Weights of a small segmentation model.
Model: encoder arch vgg, encoder norm batchnorm, decoder norm groupnorm, decoder activation silu, decoder widths [48, 96, 96, 96].
Training: batches of 512, held-out accuracy 99%.
Data: trained on small renderings of single solids in any pose, 197500 training examples, 12.7 epochs.
Rows from block 10 of the encoder of a small segmentation model, named by matrix and row number. Each number is 500 + 25 x the weight over its row's rms, rounded and kept within 0 to 999. All counts start at 0. Numbers have three digits each.
After each channel's rows are labels from the 100 images, of 14848, where the channel reaches its highest value: "strongest on" is what is common among them. Only what is clearly more common there than usual is listed. The data: small renderings of single solids in any pose. In brackets: how many of the 100.
# conv: 3x3 conv (encoder.blocks.10.conv.weight, 512x256x3x3, each kernel summed), inputs 0-127

conv.69:497483483520465501497490509512490486531483464523551524550546502493498516503519491557531477539547505502473514488484513498522488511546508507450467493461545504529506547519492484482484519519486468490528542439486476472498508482543530520532485492521520489502493479466537439488506518510495533520450534470511530501507501453514490521498517459508484534518504445507516485490508488499438542486519
strongest on: chain link (25)

conv.303:438496518479473465505520487485563455501530509499505548544540503516499460491510465506511581522482541504450537504475496504522514486506473498505504468502493484479505482550591495509513477480507498483507511472481485507473482512541501475488524536537520515486506469506539508507517467484490510502469474481511497492544535531496445496459512520500531537522517481500503487537509523501537521448466
strongest on: cube frame (29)

conv.274:468489516479462498493466516495470515490502504519513486550515484475459478524498525529450527470520518495486500515491499528488485511476516532514522485503492530485487475480476470557511476509484494446540520511495477482506507529523486438491513509529520485514498521497426465505507527504517497478483480526487490504491430483495478503502489528501530549477511514531502490497459516469474521485569
strongest on: torus (26)

conv.336:472504453528475459524511515497535472501489522530514509547480546490525499447492514478507554470507501519461530502515531534506445494519521463459456519542477486469526470477515497477524497470494509454480550517531526477499495486493515511453516535466499499502550494469470505536486517503486538492479491474531526517503506494516489520474484457507541467467458505478503481469492529509485536500510
strongest on: spring (57)

conv.76:478514502466474490496548544486502495486474525487500491530525534473508560484478499576464504501578512511484487504541490469483488502474540458495487559491548439513500484522510476530535535514495471499492477468501494524472486489532480503486525523488492532527457479537504537512473485481499507510521476482480507537532498501538512496440532520545497484485467501489506525518532514523505470470498
strongest on: chain link (32)

conv.342:475471471499481503497489503504552509494539518500509557518474504537511517540506496497479521548559510470505503522514476484487483510499506521505499542526498503531491532541523507495501494491472485504489466515504502506467446472496499526504501500509459518503500493542511491531472491496490468481491511479461476522466459486517506442484506471442557487519494474513485487544489513498486459509506
strongest on: chain link (25)

conv.360:465485489503466478511472471509486513512478532532521480529492483472516474503494534499464485501527465505482505515491522527469448522469516516522498507549510486505486466454482499525481510496510496485500499493546490497503521529482502481452513486486498532509534483522451436532513523494538445494499495511486520501461424510507499489506514530485503516537502514546517534482488480447501514512514
strongest on: torus (33)

conv.118:456474487507499486511506531476515453514458504460473514541486519488494513467507512552500448514473522500489475524511482496479513476469483503517470535471509467530474516549519484470482519518463503488506525434493487541498508541558500526526533485502511502491495484553514498527486532480516533519494510514483522491558580501522519498507533522508507542471481481508501517489512524497496510443503
strongest on: chain link (25)

conv.340:478527499486475516461486518485478507511491487480471502518559504517475469496545497549516502508477519503516507483476507466496498504550510520534503517453480490484476509534532511527495496459482533513482501527466484522501491497503495466516470550490480458503467491514511514519488457508418499534464459502453502484548457496457509461481492529497485529493528488484527482537511528521502504519458
strongest on: cube frame (33)

conv.433:482490501518481471503501462520484493537494542517488474477460511481498519472449510487491518498499481510502543438496546531480462521490517518483512507531522488477484493476462520478504500514522496452482523540539485501510504481523505500452495556502509505483554487517458479477486536494495567503491493465499502510554469490504490526490513472459536495559481521520536484494479485458453500519528
strongest on: spring (43)

conv.119:513469522504506478503508509493515518530457507480497509449511510509514554504412475508469492508459508518554480494479473509506501484537498499486520493459486478489463504462476507513516496509524513474487454503489504496507465513521515512523458520487470478532500505483513541500476488527504541464478521473534517513537519526495494510493470509510505488494514503478495528530502470530476485524504
strongest on: cube frame (48)

conv.434:522525496466484520495490546531504555482526514504548517521473480466488497491519489521516524509487524489536541490473516539515497487507487517510478478473496482445512538515485495488493488499509472455544485486468472493453484466508465464511484467485532511511535514516508449450507506528515509527465472513467508512494506477497491482476513515501483526490496471587533489500534506507525531473526
strongest on: chain link (28)

conv.470:511501537494482509509460491466495546493521516489481505460490501486489543557499458479515492492503479476541448488507498502489518511499502506502529510490479529522481520511457467486510499500561471519489498518443489469527479477513511489499527512490475507465467458495471534499532505495498507486499537497491474509479504492498491513539489482487490436484480451536460526551482507498447505540510
strongest on: spring (47)

conv.208:459511475483502483533467496471471502481497503499524479458493500493498504544470501476485482510494480473483465495495512514484521469496488449506525516479452476508452535483458508588494482526491487549515516562479451525512502523514498459515514479491460511432494538510504499512498523517482460465493533524477470522507483479464526472511499536430498492448500446513458530548435520510481532477477
strongest on: torus (34)

conv.236:431522515503537535486524548484475527463543500467475492490544489503505487514507506536532549519461520476486460521511479522470520479484502466486509513488505495482488494504514496525466494506557519511512498519489499512485397538480507502499541475523482500502465622472540556503495497500502507493510508503530480486517583472495498499512483503488487509494502493496461536467491485534533518504496
strongest on: cube frame (33)

conv.418:419490507521488470503516500504482480531508546446495513505468503475491490516525479488510528522493526485462486484473438503497525477512500536515477444478533490454487503539463523511525485517521481485486485509501459512507485532527503525480513482466481494482499471519535507497509516504494478462469518506491522486490560460477455551510481496500499499513473516574496521502495551510472507449469
strongest on: cube frame (30)

conv.231:494488493476483541471476525538474484492498516520534514515551508470495516520533482539513525558573502472458528521528510472495486514502501501506523493440513487517507523478499440499468485464467486532487528511472492518440520469496517514504523497522528513532496494486559452484484532527522481537474519492461505496494512471503501473461505517514493501535549522493500518514501472538448505499490
strongest on: chain link (25); star block (25)